Rows from block 6 of the image encoder of a small image captioner, named by matrix and row number. Rows with one number within an expert belong to one neuron, the router's apart. Each number is 128 + 24 x the weight over its row's rms, rounded and kept within 0 to 255. All counts start at 0. Numbers have three digits each. After the name is the row's rms in percent of the matrix's.
Before each expert's rows are labels from the 100 images, of 14976, where the router gives the expert most weight on average: "patch colour" is the nearest of a few named colours to the mean colour under the peak; "top examples" is what is common among them. Only what is clearly more common there than usual is listed. The data: cartoon faces.
# router: router (encoder.blocks.6.mlp.router.weight, 8x128, trained with AdamW), inputs 0-127
# up: expert up (encoder.blocks.6.mlp.up, 8x128x128), inputs 0-127
# down: expert down (encoder.blocks.6.mlp.down, 8x128x128, transposed), outputs 0-127

# expert 1
patch colour: pink
top examples: pink face; white hair
router.1 097:148156111146135167087124074121163131131121117141166135100150140161090141138112127160150094147105144113123151113082094156103107143149121142092154116117124129087146114148117099095176126130111177086161132131123155119152114088116091142083150109126123078102152134169131145143109094100161134122160118117156129111141122152114111133081137132118115115085095132112153115097142146091133104093129
up.12 084:104112123135098142137107195089171136190151129135125129126116164126093159115126116132174157089144099131177128078148120116149084092156154115130079148085105099138126127150163127136140129137101125151108141108137131109122151130119129172119110111160139151171124120136156133165142115146107110155110114158099104145142142174138110132130120120142144109147138142124175135167154107150139116168092
down.12 097:170142092147131141146122083153131102100127090134119073094129115138132149134124135145147137137134093126092176099083080136141147128151129120160078107129143110090156123121094145146112153132154154159150130167166162152102089100102101122095097175149129165145152138142120120119127156134176108139121133102109133148134165129159084121167112160131126155112132142155162124094154126145125147118136
up.13 097:119093098125142116096150113134128146119130157149150115123105093121108116094150135097153120135099139110118104156166118194121121133159174115169129152111107157119096135121148102091142109138124157082073125094066153129178115135137119133069108168153140135135108103178124153146121145120125144127143126106104156129117117128137135136085147158109148175148142110162124139142153119111098100097115
down.13 097:142093115134110130109113151124155132119139155121139167096174093136127148114071097128134179087170202108132136140110148126130149127119149103110096157110099148142176121126088135133114147157083157142145147121134120158139125133128166126109159106114119158129136132135118145162116126129108115168169179083113131129111112133140132145133114118128113072105137114114072086100114124119085121141099
up.14 106:173152111098156105126114141163142133153128131119174122146098133125102086135118097110149150116115095172163112126134154128099108114142134133135154105108126098166144129159083137150169118099139118094148151134147145124103097088154116146115131110130154092134108168129127147091166105154135101115162125096128103151168139124122177113110155128156095138136119143103116157171107104156065080116145
down.14 111:116154138136106126148132096110156119104103128127151128094129127135148154147120144103149137124144111127129136138106111168073171153112143101130184148113119075141157099104139098131132140137120128137113126127120115107125171104113137089140140135128117161132082159172095147151147166121126155130119088141131173131148146143139139156111185121167094174121100102124091136173107131095138082124194
up.15 108:135166140121161105119114158119153121143165134147095087127112119105142140138137121119115140126128110134100181120149139111134120101112153101166166107109114137137123091088115148148115087133123143180108106152132159118070171136147127150131110111125100163111152115125191130102122082141141111123127100092148108148140156135108113082080188149103096126145180142102085118120103126121123115117141
down.15 096:126085134104099095130134151149137130114158131151139119113166124131149113103105062106091108124069100116080115138119117115143113120121135095094124086167157124145184098129139145141136089118135110159120150115127138138153128091070154161143130149162168142121133170108115126155126139137131102124124151143091129140111129114118136100131110149129180162107095069151148169165125157135132123132131
up.16 103:128119095109100087145153144153132162135120128103114144138132091108137150108176145184107122111099141096111111120123118107122124127195170131154073139119144108177119124111142110139143142151123091114107081158124092106152131129108113121115115141150123105130115159111110136164156091171105090147141129126124088114092161135134119154107138137159130120160114156149102093173160095120106113119177
down.16 102:147108110112131143104119127110156140123164118168089144132112092168161111090145114119155156139122144090098116161093125130134129127168133129146133121116093177144140106161148138119145116159084098115157105126153157120127138089138165117135130157133152095119123159155160108107177114182137197141135101155140176121130121125116113168100126153124139131172139115127151125119094094133096167163133
up.17 092:121152099130152115144102084137141150125177165114149118118159084132150105130129122100089155149096090142176107174150113106147070141118160093162106154108157118119091113101118154106114104098157154163120102102139122144122135153168134173098101144143176112162137154109144131120159124118130064128134125144164149126121099123142105138151130165131124121139132148141100133149124142131092123097110
down.17 084:173125138103143113107089110145103120117100108134119074142116129128163087088129147091141120126117141123160099116108147128101104099127108103093141142169133096132100146099166141137157111132144081132134143157138130141136130144089188146125103136158114112113110151142100141135118154121154131183148150161140100107097125147134168111138088168092110133128106143068082159146099155136118143160116
up.18 099:157162180107138115145089147116131145136095104143143142140086129102105092097146128160142106173129090086125132132120122122144120162155152145170116124114128150099095112162167145130109130119101134117049144110146123108141120128154141113062155133162154161102123138143139145146121124161089161133134134157101107097123148132159135114112153121117104155113187148131153108139120132134154099092157
down.18 110:117093144085140152158135136133101123166092162125115094139130114136161126121146111109119147166109096106122145148107106097137126164123113152164129141114155085197160103128110119097134067125122126137152116104074123129111145138176120119104114112125102108078154105117145130129125139146124117140139121155113138134142089082110076089154089136089138132150116102113117145125188162140119143118147
up.19 107:175133173107120160104142122119147106100095132118107122111111106191129156163129116084146147102147102137125076140149180139139120107117125108141095108136077123093131107098157130119151118175144151118185120155135132103085130099145074125141134127149101099131159103135118150143150151100147151148126132117127113086126146160102098128158109111118133167135170100133111145101135153115154135160137
down.19 107:176122129177115155178128159130137128132100069152124118139147177187142148152112162117158131121099141110125117155141146104101130130127084099109129131158145150144135111127105132133124117107118097168134182139119140129106138129078103117137134111155164120102133123110167137125124132105134099147105177152133113135150176156158152130096136120129078123150131103103118162120115112081162091111160
up.20 081:115126123150172098102097155124123138155076156140122118114119152154159131143144152086140094186116085135130133138142168143135141125173101123162113155134099136135108144133128161139141116084126109165092142119121135106122176078115157107121150120108155175120144140083085116128159128138133110112104111129140117126160154124159110124135093165137142128145130146117089134087112136176118109165075
down.20 081:152163121114129177129150124111113132147100161127118098086135129090124122123148142123107148119144167141098155127072132150113148142110166146153142137123153141136127136110133128084111168196122141133110132201152097134073125088111151173120153112105122143122122147148108142143146152124142087127142106177125119127093111160081108104119114094152110085112143121175121138147152138120121101106134

# expert 7
patch colour: grey
top examples: grey hair; grey face; glasses
router.7 107:159139161091110128095115140087124141113158092128104133094135131098124145104143123131101170148101144150130137129083145119138112131124153124162128117114175179121115112096118119119102148139158104156161124149102148166073149123077152119149116165089083156130137145130097115163095117151095109114123126140138160120109143169085143142127104161135177150106138135145114106083139163143121101129165
up.12 103:144116174102131082131162135146129152136132149094137111151101137166151151149135110099134166114142160126115134081077072148096123134125106149113142124115133134150112158149128127127152149123131117079132163098136094171112129113171155167108151137110122117088171120129147163136107146120148171109115139106188132087136081127131108116127121140096077095107133152125117135114134177109114127106144
down.12 105:126134159114136116148132147127128161118105154096120150125148164111092081177146136147153107159170127112145131160090159149151159163145151140121161133154146143093126183160133111120100152125115145106141103135158109106118140118154128143135079130086138111121201122118134157084149158086107115122138150103131112132063085128121120137128112098135130123125111133142166118161154157106145142123088
up.13 112:130120171123121131171145139121122093119099144127127114112134131139143137135134141155089129097124169104169095156093110140105133119138076073132166158098158131123126124109123136205076154090113114123120139123154113170128135137133099160075171141176091128129125125150127149114167096122094104147121132106103126136127127073132131123154109120088125141138128126102115167119100159135131092103140
down.13 101:102110145102077107136112109123144158150123144122124085130115171127122121122139163083099163113088093083165073075122126118103151141123138086130158118092129140123147113175111127109137168133118171119107065114139104137141118138139127125071157104127128111105124127099130159101134096094126150130101158112102148145160126161162128144136132157083098128126150109122102122158160118136105119113126
up.14 099:101115102151185146146129091136126101151119187068096120144090085082148125101124136096146094085143083123135111182127101126090148164123120150133129120104143119115149149130128122157108118102140176125105141117143125107085123088140137153144121131144101095142122121100104147135152149150130097173141148103146140123089139134155127142132123137127137126184087129123120167132143151097105126156146
down.14 099:121104103148148138143128133145106099131116140120121063156097122118147120103094147165132130178145110085084143187098140121111115123143140140160138165158115123150094143110075131127094135110151108137082130114125121136057116146100139177112111137117120089128128093149158122116134125145129103112120138158129176113115149101127156150146158138110122119118126096163114145119127092093112147085081
up.15 095:112110102076089150102145127076122139130129110144149126144146158139127118151161163115131130110131105123114122133093140162159129134120179131161090121190154157146130103104089133117108085132125128110190183121095145143108135163118142091166148143110148138123116114097146121117142147151150067122126175117087148145130123115118101126101130128111132115139124128123157099100126126073135158122089
down.15 095:067117132174144133153126144109177123103123148112150164139136115142147111115174115145083130152121122173098138142157112130123138150135161182107088135128104100141097141158100154122111107124138163169141101146130127091109052105149121158144149125145120133123136130131097143103161119135132144164113129138161132154158167129144076138115110134084110142129102159170126147115121132137133136113182
up.16 102:123169165106139144150134141112113129085118133086080110127125115081105103072089111105114131118156109114137145152110159152111132151134101152151155138125132149118152117144145105155160114139140081116154108119124146162143104163126136087144096115112154101138095126090140117082116154125130156162094162152135138109143115116130119163104138127092108128176153170107094166148135161077140133155153
down.16 091:134157133097143102102098102099137136098098163141123155109102190144147174141153151120162109142149107119155137148123134092188101104093143109136102113151136105121104134096130122125089179106098171114098138149135149100140119105129139147150166113117126150126083122090159159166120125155124130149119134136101079156124109125120123109093147183126156137111108136101142130167085118143142110116126
up.17 081:085153082117130151131133102160129083112169132118086137111150150166111111144128105113143095123159155093143132169161087150146114085138163123144130078147150133110126126132132169112165100117150120130111155125146137123087090134096128110124123105100151137125155145140120128127136140142098130133104161130133148126170116109079145133112151158125101114146156053152139182130114123144186136131129
down.17 099:118113100080120155144100132109149146126138100100119146131078129119108117159121121083121113136152114100106146110082140112137082094143144152160132099104108128121161116157119128161115098148102132147117152100158130182121108076105107132113107172136135119141108151148132136122094124141152100090099126121130129138124152113152124092145116135119155077090098111113117178136081079106106119188133
up.18 105:142146119150091121105095148137134151134125146141154145113166154134154115121122078118135160158119141132106149125176132115149122105161129099138079095136108096108146087090146130131089107110119142144147113187163132144078104156108165137141126129120161146105119111079125135140074131102069145102080094108144138085138131087140119116123128181111122116116140151134108153116106127150121108123098
down.18 107:178126138145120117092148160130122058168123104130108114134154172103152143108143105114097173113150147141129137099122142101129120139122137148136154156111129140180122106102126108139129127114137153145145121108135123142132110125124145118140151092105175139156152125125099096156098100128123117150133128177103150111112139115141130129098126133137139114138187157110173069124094112113094167153207
up.19 110:080102110126107124137114121123154106085115142135138126122140131173140145100119145110133137107104116103091139116086127163168117136136155134150113103135190125120156130136095123115153153155168115153144080140125129121122165168107173083153071144120140108124132102101135161102104140124108140108114126119112076122115106118126157112183102161088138188131152098133153122119169157112145122136144
down.19 105:189111156105166136143128130162112104092112159104130148135127126084094107152150104148134099132123149155111102128118106110071096146062081107112127164111139121121094101132129108153156108143137126120158118155102115124108062131133131143138084153118125129125094132161160135158122133118108163095128117131125140089145104132153164090144125079140133138126128168134111136111098137153152152171129
up.20 096:108102137127151120135129103075088091081155146159144126117141135122076118121125119140110159183118138115115143127120120126141182104110146124109144115133118096128160135142134137127174104093117069095111132138130139167107139145148109173141181102129133163153153112149174146093143120122111150125122161132132157108142124087149125086118149132148150140164138165127091171106112131110108093122082
down.20 093:093105118099145110150169096137171122138100183153100110164128110120118110125150150121122093124150118118130150161112137174177111106143127130096122153117126135126097152138122158144142132102128144164166143156120154141157145106101093153147156105100162156148143142096117128106064085121169147115119117122129132180159105141114111127162103150170076112136093151149108103116127124160119134117150

# expert 3
patch colour: red
top examples: red hair; curly hair; orange hair
router.3 099:079105125167153146108096125151076114174097077148159128149118097167150112132148130112099118126159154144109121086133129089150115131130138130142106138142125117102125148114119147120107127109121151120130135155174101140147098142143141124155129078102161063148120169160122132099132163122117103121109119117093125138122168164153177119120157123158147076124138110144114142139148142136081175122144
up.12 095:124129120124124127090154140132120112172119150144123125142151148096150130122160133098103116103121106111101102135172116144158099091121146154162091083162158131068156125102176122160135131144126132168122130146126143101119115132152118121092154151174138139127107129098095066124161149170116133115178110134129113164156121119148140116149095168162119160109132153127186110121135139169128125094144
down.12 093:115168119122116137102122153126170134122111108147160100173126126145145109106101145153151110114133179073139134154106139103105070159131097143136118131111096137162143151113102136096140103136148135120149112132160128145135150140124135106129160057102147147120131107125161088101151143120107091116163105114143143127143109121126116084090146101197146098117114132105107117152108179145168152115139
up.13 099:169101111173165105174127083098128126101118163145126157086133122167098172138134138139143135136111128155105149125137152150132170176140130121126082111121142120180138107128130149145129140136109148149139120081122134120132089142196154161126108113113129096119133152108153142083145176121147113122113088130125140118115110103113112124157115126148140135174135122122173117103076168165116149127127
down.13 097:160109132112147105141083147165115125116088123150116074126066138109161120132153121100153142126135096130128135169152162136152091168113085136101120153152099109143127172126126124124155090113075097125115127113116118131126113160155115115111156098123146098148128116107160105139153114113132120132076139126105098131145158079117133128116099128142188132091181131136150111158154116092124164136112
up.14 107:122074168118165101126132161175130119124179114113123144135111175128152102146140124164184063121130153167135087104127097110124135109111121136131100166098079147081127122125160122131155100140143125137127138160119111077093136119149158137121100121121116103105106107121144112146094130112114129121092112109119128142116158134101136151140119166118163081122130105126138083114139100131143163150163
down.14 113:104098121139139151073105129111114137114113145131104095097169100137109118097179143105140137144141144114111177150109117096119153115114118151166119129139114095148126126097122149100126132104132089119144117155112157119094131090131148150113143110145114128123138157154146110119140154140099134151081133173150111171129164120135102071154125121145109160120170134104114142211108117080112108132170
up.15 105:149104157110105125149158139125114155148109139099133117104156138088056125164141140166077108119131100115109105132110121117152136133147106132126106139126149123146105129125099113162055128116119127123137127170117144161124104164108100136131161094107155142111147124166162125093071106126096110131141082118120185136150114100088120140155094139172102121141099136120121129161149151154109098135135
down.15 105:117116102161148135118152126143172108140151127116124087113136114107115138154143147107121085138134113116108106066142151136127096067104122104130146163130119141075163113115124141115157142143138141126117163122147152167153123082092137110108164104146117087162085107152162127152142097171114138155141151096123173117163140101103162131132122135131116147125148129150136104146132144163180133125066
up.16 105:095161124168165121177124124118141131121126137144127157122146104111125154113171129133131124126175138105149137149100102115148115114119137138073141114103155127101147143122144106141115170180106122134143140136146104075121142166093148090101151177121124170132099127139109127140079153130112140132102093138115158167132128122120173101148079139092126176103118147145135114096148122112153136133061
down.16 108:154133131113112155153100095114095125117129137119129107138120136128131106123060146180126163115106172127128113141105118092144146184112144099123096113161136154094186130090109105173148135135140144181088142163128130161136131133096123128139134124158125148162142148142099149098104135122110122121157132151108085093117134132147138145059145150101128119134125124150140114141116139128119110086196
up.17 092:139152116117135138126096150119135077117190153114155111094111148133079139091147139089102133130174185148166123170103161097089124111175120145105163116144085105142146154163105128137130108106115125132117141154134154109143158143166115094120139125158157122080135140132157138161113108088126113147157129142108116120134094127101129139091109133139142117159143105128124111153136104158081160129103
down.17 095:090146117158147137130095158096125149131149159103161169120130151139124131103111104170123143104162137112145122122143122094123109099131145148091126117099112109159140082114140137131094127108159096122143127156124161078152120155114123140126136156161107139134170094140150144067129111118095147155119135130139111134140127123144157155174144187100120075168085136137152108169141088124135087096140
up.18 121:131133142080100147125139134119121111114112127116115167128084127097125122139154157096086125144139139144127106140106128101115126123134132176102165087116130150129132129160083144112142111116130104110149123126112160117116089179109109089162125114168109144150116104107152171147125125115114138126102114169133145112086116158105176139110153124148094054094116126127099109149155151068132106186124
down.18 111:121118126162143102159141129147192136132135145147143106120140146115141150132144139129144141139108108142148179117167112131158072128091130114125173163104133139155143094149120151153173134080154139117092130114113094118153119140130122149099123131101133134081152119177123122093189100117163098116136145160126146111130140099132130114193107119123116101089146110149129125089163110153168131165123
up.19 102:096154151134164093156121120145108145105099084114118103141144123107135102195163112118133115139132121092129152146140122097168152119148108143114149122133143126118122122124104117162157146126112128180106143111152076093131130118119128121158162137065092102090101176121134154145144128135119122165108166131140116141137127124110129131152115148120093090101119197089089170123150149125128161105135
down.19 095:078135138117124105128145145149143125083159160106145168114126104146154115073133109123158094113112115139120136156121140114132151128100160107121135127124155143153181108159121080127122131110119135127159128138127132104138118155093131143114158154122067106109134135166113139079105095100158128147099137082141088143144159162130106120194139126139102112163178111126115129075119121118137123076125
up.20 100:111146073138140120144147105112133069121121155135140173112149112130141198117124146129132117111180150158118126167083136120108149137088122119151097100123177107123130126155115139133143088152123126081147148138075118126135148146167138105129134154138166118158095159120115098135123129108132152107107153146110150082138137143123119151155138165143115122133159111085119097061124128132138153134094
down.20 095:149148110139104136084132103150104114131103166166118109122182130117077111104112099128120078113124119115144152122144180107105092126169140158067098116154150130083100082127139121163140151144139100158119143137129111118101165132164157115116120115160136119093164118185172113116085126126163124151110125126139126125110115138154148111142116110128104149152143088103151099137115150125129138089139

# expert 0
patch colour: black
top examples: long hair
router.0 100:157098143119124103157083146147084126149131129141090114106145144098138104123139125104125109106134158164166127070152105117139151155155096182092143140132099144133100158130131097160105133098125135130145115136132163123135104162117097141095130146145120139138063114112169125108108170120120140163180135121130088146117132154143100120168135151094072114122107133114127136120162086102154105143115
up.0 112:118116171082146112133146129128114142129143152151153136148128126145132091108102139139118133132084184150130143126116090124096111153117177081101089150146091096112078085133138153160124124169141156122130148127107170148132152164149100077115103094179151117084178149171133158095156149142110161109137124122115128142139122151087128130136104119123137117139120139124134124131126137132150179152149
down.0 112:124127116116131105101106101114153154113149116149150119170091110148123147116150110106125144109183157102126124138132130134109141162155202114145127144127094100145099114167105156134105140144177116107098129135173152105108152071118123125128114138154112130114157189114141144102189142134138121150092140145110149108162114134100134106110115109139146143098123130143088164101130172132101103086109
up.1 095:143151101090153117109114155152097117161107100136164151154145159124105135102091133117166111150164109146110137120142149153109096119117110110064132102154102115118141133143113126144140111136124111117072106106092133150123150075145144143121112131155139096096161141117136147162115137155164165120136178173134130084113105175095096108118145136129129096123098111163123115137136099152178099155106
down.1 091:065084163150152061125177137109115111136150104122137153118149112115119160098086170151082109147156133148175138144106118134095147070098115152105095101156140134144085116114137138142149150150096136127134102124178179122130133085114122146138127142083138134143112120158135124145124143160109116116148159125140146123105121114093144132085114135122102142130130133143102151123102139095128109094137
up.2 092:122156138136134121131123135140153174152085128150140135131136131107125126091119135149135124174156158145061120075119137151135108135096116151121072133101111129146134142137175098172140081173111120157094146151127125150137127154097152198134153123127162153144097113129143143122141117153128053134129117151094108120148153101153121117147119153106169130147127161128120135113121132168093144114142
down.2 085:122090147136104107109130122107157081128120147135130113167132100088129145100164141104142146179113108121149093122129120076168155134166130135137111117085096126154140118048124116142138158125152105148122154112148136146113104165128098123113131116129124114103194160116122103121111087087142109120100167124162140134128121116106141109164115144128155167141135130117126131137103157192096103144136
up.3 087:150098137147153161134144076094115114096171151110095109169126095143148164125105129171113089105127125129118119160102100117130117112113122145148151112122148163109126107135143143150088147170117080131161134125134139141146134082162124074113111140130122135104135150129117133110123151142139107153140092173106170134114116120053141076103136152161135171095149115147111141086155119137138124123124
down.3 097:097115109165068113158177139125138138141156125146125099141128151132111111095113112162125144160082107134133144164118149133140142141132134101097134147136108107103180128125105141150098121120098141135084100105123143125147149178128122119064108116122179131112155119134106117170126148133144109120122106091118130137142109195127130147141138132165174124097158096135114123131136136166174094075143
up.4 089:151123143133140111119103154143116188115141165118133121103162130062146111117113156155143118057145110142155165126105168146090140092105162150116131121118117146097096132142142132126107139086123154133121132139096104151120108100111114155143119167142126141100089086155163137124129139106136156108155108097102117175169151168164140155133128154166133134134154112169133128141095143162115108144145
down.4 101:147168085121152165153135121169136157147119125138120128127107186117116082117131134146112141156099095127127106086140115175116157122108134149086169141099134114155129112125115105098104137152104117109148111144140105134128173134106129109126129121119109200123103149159100154128156109111168106120140097100120144094127113140103152146126089103167147082127138118155129094182131144108144138073128
up.5 118:152121113129167118121123109089121123109138135143154144115107127152080130117107176109167110167116165122114143118099148143125131140145160116104125145115120115131137154134175093164086104106172103119124098137101160140116116171124126125118060157150097105122150157141154104110094141123135167145133141130086131091096146118132149139130121112076095170106139131105086149182130128104148155101162
down.5 117:140148109097123113112157153100126062092103090140127138124129120142098110118158141105125092080144157120127084113142107132152152144136133061144139140117137081151088088120144142099129147113120134130113139099119161153113143149142138110112140088138116133127151092097132180150161106167122162094127157117094121107132074119147115162199154116137130122125147158120126137113137143122123171132133
up.6 077:117149146130189112093134111087105110103107118125123117122117103160140123139135143164109143123135086132123131130108188105155141117147107143105120144134116103109089155129168159116101133099138117133139152132169151118125098158115148163177125149157175084146142158136146132128093114118132163115136132147092116154108176111154140170142162093124147070157094121088115185119143140143145124135128
down.6 083:137108121103132115150149160118124133132161082123114108109131136090106106134158142124162109172140124101181162135104163140105120139108130163106126149100144088098153172117178168146124134126134107157095144104125174155163100093110086111134116111109138134109155107116163124117116137179109138129097156095135121200120097096139114158109124139130076112154137120103128103116137099151122111144122
up.7 112:158148176119174122146126128130117132104124146092130143144140143150114130118139138144103098125156180139123127166111133120110125149096089121146156130133092111128095171160103107136120122102148093136157119130066140153151151136148132087134125136161126121125087125116119151120064126149157140155108129157082168154195134111096137153105110139113096101184103123109140141140098102131091130107152
down.7 101:124135127116097139133156123145126140127117134146091143140127128139152154145140114136128132153118084144128137129143132162130144153105135124198146155141158100112141169165149133133092129112119120091171067090067114100144148121136131155120126134096151073176123109120113193137074113116125138106140165103147145108140131135183103078142118131147128119094171110108122113107132108106121157140112
up.8 089:098108085102155168134144123121138111131106167126094111091144127113116128126125167107123144142122136126058137119140138136144119128146119097165125152110150122099094130138171133090111120139145125117128182162101150150110158077107135171139137104119140080178117076156079105138161130154115096114130118139109169117124112070102116134124116129179133136128125118107119108135080118165108126129130
down.8 089:151138129130179135132170107131150114114086160128130116081143141174104144095170113155138116154163143083138110152140125133090079116117131122121133130111121134142116109112132120119118127138158108158096143123154115109129143128123177092144082105111171151157108133085107154139166097170141181142135141186150119099126110162126121106145145120128121127144108164093113106108077100106120120102099

# expert 2
patch colour: brown
top examples: brown hair
router.2 103:116132145125130088091118145146187098139149133147113110144156096089150145133145081113157112067097161116093159152113142140120164090128113110156125145124155111090141111131163089123108167135098113126156088160142121134148131120102126139155114145156121141157103176084150128089134120102162141123125134163116161102148148149148138116131125102116120127111111171165130152108159113186111141149115
up.12 113:143142133137111131110150153067169097145119144099135139176117136122132103160145132131113135122114119120168138103148102112121121102141103155124146089098095078133138119115104146154093128115153119190116180138147116105133086173150141149167147099138117107140089152117097077133115177087151117162125173172107155128099145124133120134145124095102112132149144132125089143128097127102145134155134
down.12 116:147134131146111164106110143129118131160145156147093193124121137117104134093130184145144122100127132140116094115131154111134143090191105162158123153160136160086140131118101123127073107151111103103121132107142127160146116111137165112135126116103130161112149158164094075112105134125124115149130146156145132110142075166128110118099105122153082136139123106174141098129076123104130133122164
up.13 104:147094146117125098144123091100159161108102081162139149106140133135130184105181152144132102118136154087104107086100115127120142157117142119102140145141125158067139144111143125099137149131118134183159139113122118153153144082126130120141152108085158104140127141137189131175109144118105119130156148104153115108142150127151155152124134115126164114109112155109124112121136108065089164137127
down.13 103:120119170125130151129109129163095138111141125102106115141148145131173122133138123131114152147152147125117100121141119094154155134161099117141106149170111145129140153108096133127154140158135107110101072117167179113155110182103121101120072161106086140128149133132111100153082164102140119161091114145159102135151086111134135060129106147109140134150118070151111117123115128115129131085140
up.14 086:136123158142124150112110105147126174131141160115131132106115110143166139154141120113087132142151091088170096092114131162162151131115159101128072085136152115154157124144111154123123094051118095123122148127107132129079119129136070100098180100136135151134096133116135129134138128096113127149157122139159099137072135126137159090139141095145148100083119124119122098104111123119140136134114
down.14 091:175122138137139133132129110125117174149141147166152131151145144146124130148142116134129127142137121104147086137137154105086118133162117119176107149070110154182138056122114153126135158084112132158124124096083147080147110172133146140114137132138115114110156158114143125140162147178135172131111124066180110093121114144100128149144136154105123117107154100112146162163121129131134131114122
up.15 122:156143130135134093147148115095077115150115147098091172143117169115139131124142126111148141101110108176101148148174089125189081149121135091128105124155130106135111085152156144116140151140111143114102107131135157142111106114132140127092142099147169098133120120090106145120118117151131147101166121127117144144117134090150161158152129105121114103154160133172123146187119127161098166100096
down.15 123:132104130112077143153120133143131145168118149133172093170141130111190134147100146105109128144123112092156106127132151126114131154145119131149128120097122114157162116120113112105123068136081127105129141106119107174135126157100111094137115153187100130120073127097123128115137174117120133137153091104149130130206163170137119143113101140124107140124154137150126150185096126125136143143129
up.16 078:155162095142140142168129090121113092144107154154163149107157077155130149194128134178138140128112126124142088144138140121128115140130157153159071106153120103135159121178132145166138082122123095100123104097147132132141105146121176107168131150162145151143112106131127131127140141117137103089159188137102112129138100165130105121127089110138149165119111137130164163132145133128130151142142
down.16 085:146129192146150137118087115158115134137109137137120105175102100164125095112119136156129142135174160165154124123119164146129142187124083102115123152110104112135191096144166126161110153130103155118116133165148107112112141130109107132116104153109159129105110087103155138126166143165107128131146124129145062119101096117130127095121121125139124110127137137139132070093132094128085109134140
up.17 098:128090176156137098149101149116141145156068107140169121114133096137121162151146138118137143160130143138107131163152132130131127091144128132157154145093125163126126157155104121118136138130161145091144145122086153108154148127160113142148147140141139145147137127080142139099124158102088095120108143102148114167091109119105127125151057147159140108125105128068129124082149162157141143160088
down.17 094:119145111104109139121112151186151139110138133146111130126111151140183136138147132119147158131147133138128114156124102151090088118109132105131080128145108159121155146130143111132128119104100130185104087141097124110140125148123117145118124105118116150152121105109093151090113165115153162183182108089145119146133169141135076140110188091114111160140157084129148105127106106105095103141169
up.18 108:143113117150128149101142115118148170095149130123131135123120110197082133106126127122183122105132117144153127116130108123097084114125125074123116165109172090125118132117130106162125148106120149125117133123133116103097135086112139095127163129101117147095150142164136095169127161196112137122078161165129130087119121108128110087097128089173145134154147116121121106121162145125153163161131
down.18 109:127124134139116141157148099148150105122132131111134119171122131125123155115149112101124068131138157123108072110150145140109149127105107125132065111146148132138160126131150123126154150147124095165127136145090126108124186095118160103143135133130142117087089139125157130152178148149078114110095103135136122153140083087162108100168138116126156151062151092173136115103120135165118128152134
up.19 080:141153101117170154141132136117123108137127146161107139176091150080097124126112160113128137132124126112148128132182123146111130067120115145109135133135134157145137157126121105129114085104175120126144111116088089171107105100118091159172086096114107116135159147110104096102165152134116138154105174134137109154140082073108127102126096120113148149123129115166103089144128164109131128128094
down.19 090:111121089134130123100138151102129127131093126148082151128129149146131140120150150099118103142120119114132125139154203151127140103111075132167116158142145115120135159116143121164148115169131110166166201158120137154135109186174134159101144133088137146128117100117107123089125150092120111129135127170088114109130112113140091121119144140191124159116130145156133116082136144129145132164123
up.20 079:079159113109150181112064112137087114122085105117137092151109120081140089089159088152121149147114151124171147107130138157109104133122115139109086131158126133121099145175137138130128161113181149112105154155117126102137095101140124142131132152149085137102141117166140146141169114116163132138144126123159146160156141145101108105109135102143140142150130102150132105141154109087161129127101
down.20 093:130137079144134096111109150107129186152156144131137130172114149092152175121147122128141133098156117140099158145104120119138109097105139119104088105112151162125116101091147089094097150162120104119155106127133153124115136156157098133147151142144161169077119133175137116088109126100142107111134119095168121153134160114113106182144123133124114115124140156140148069155157135147128088109143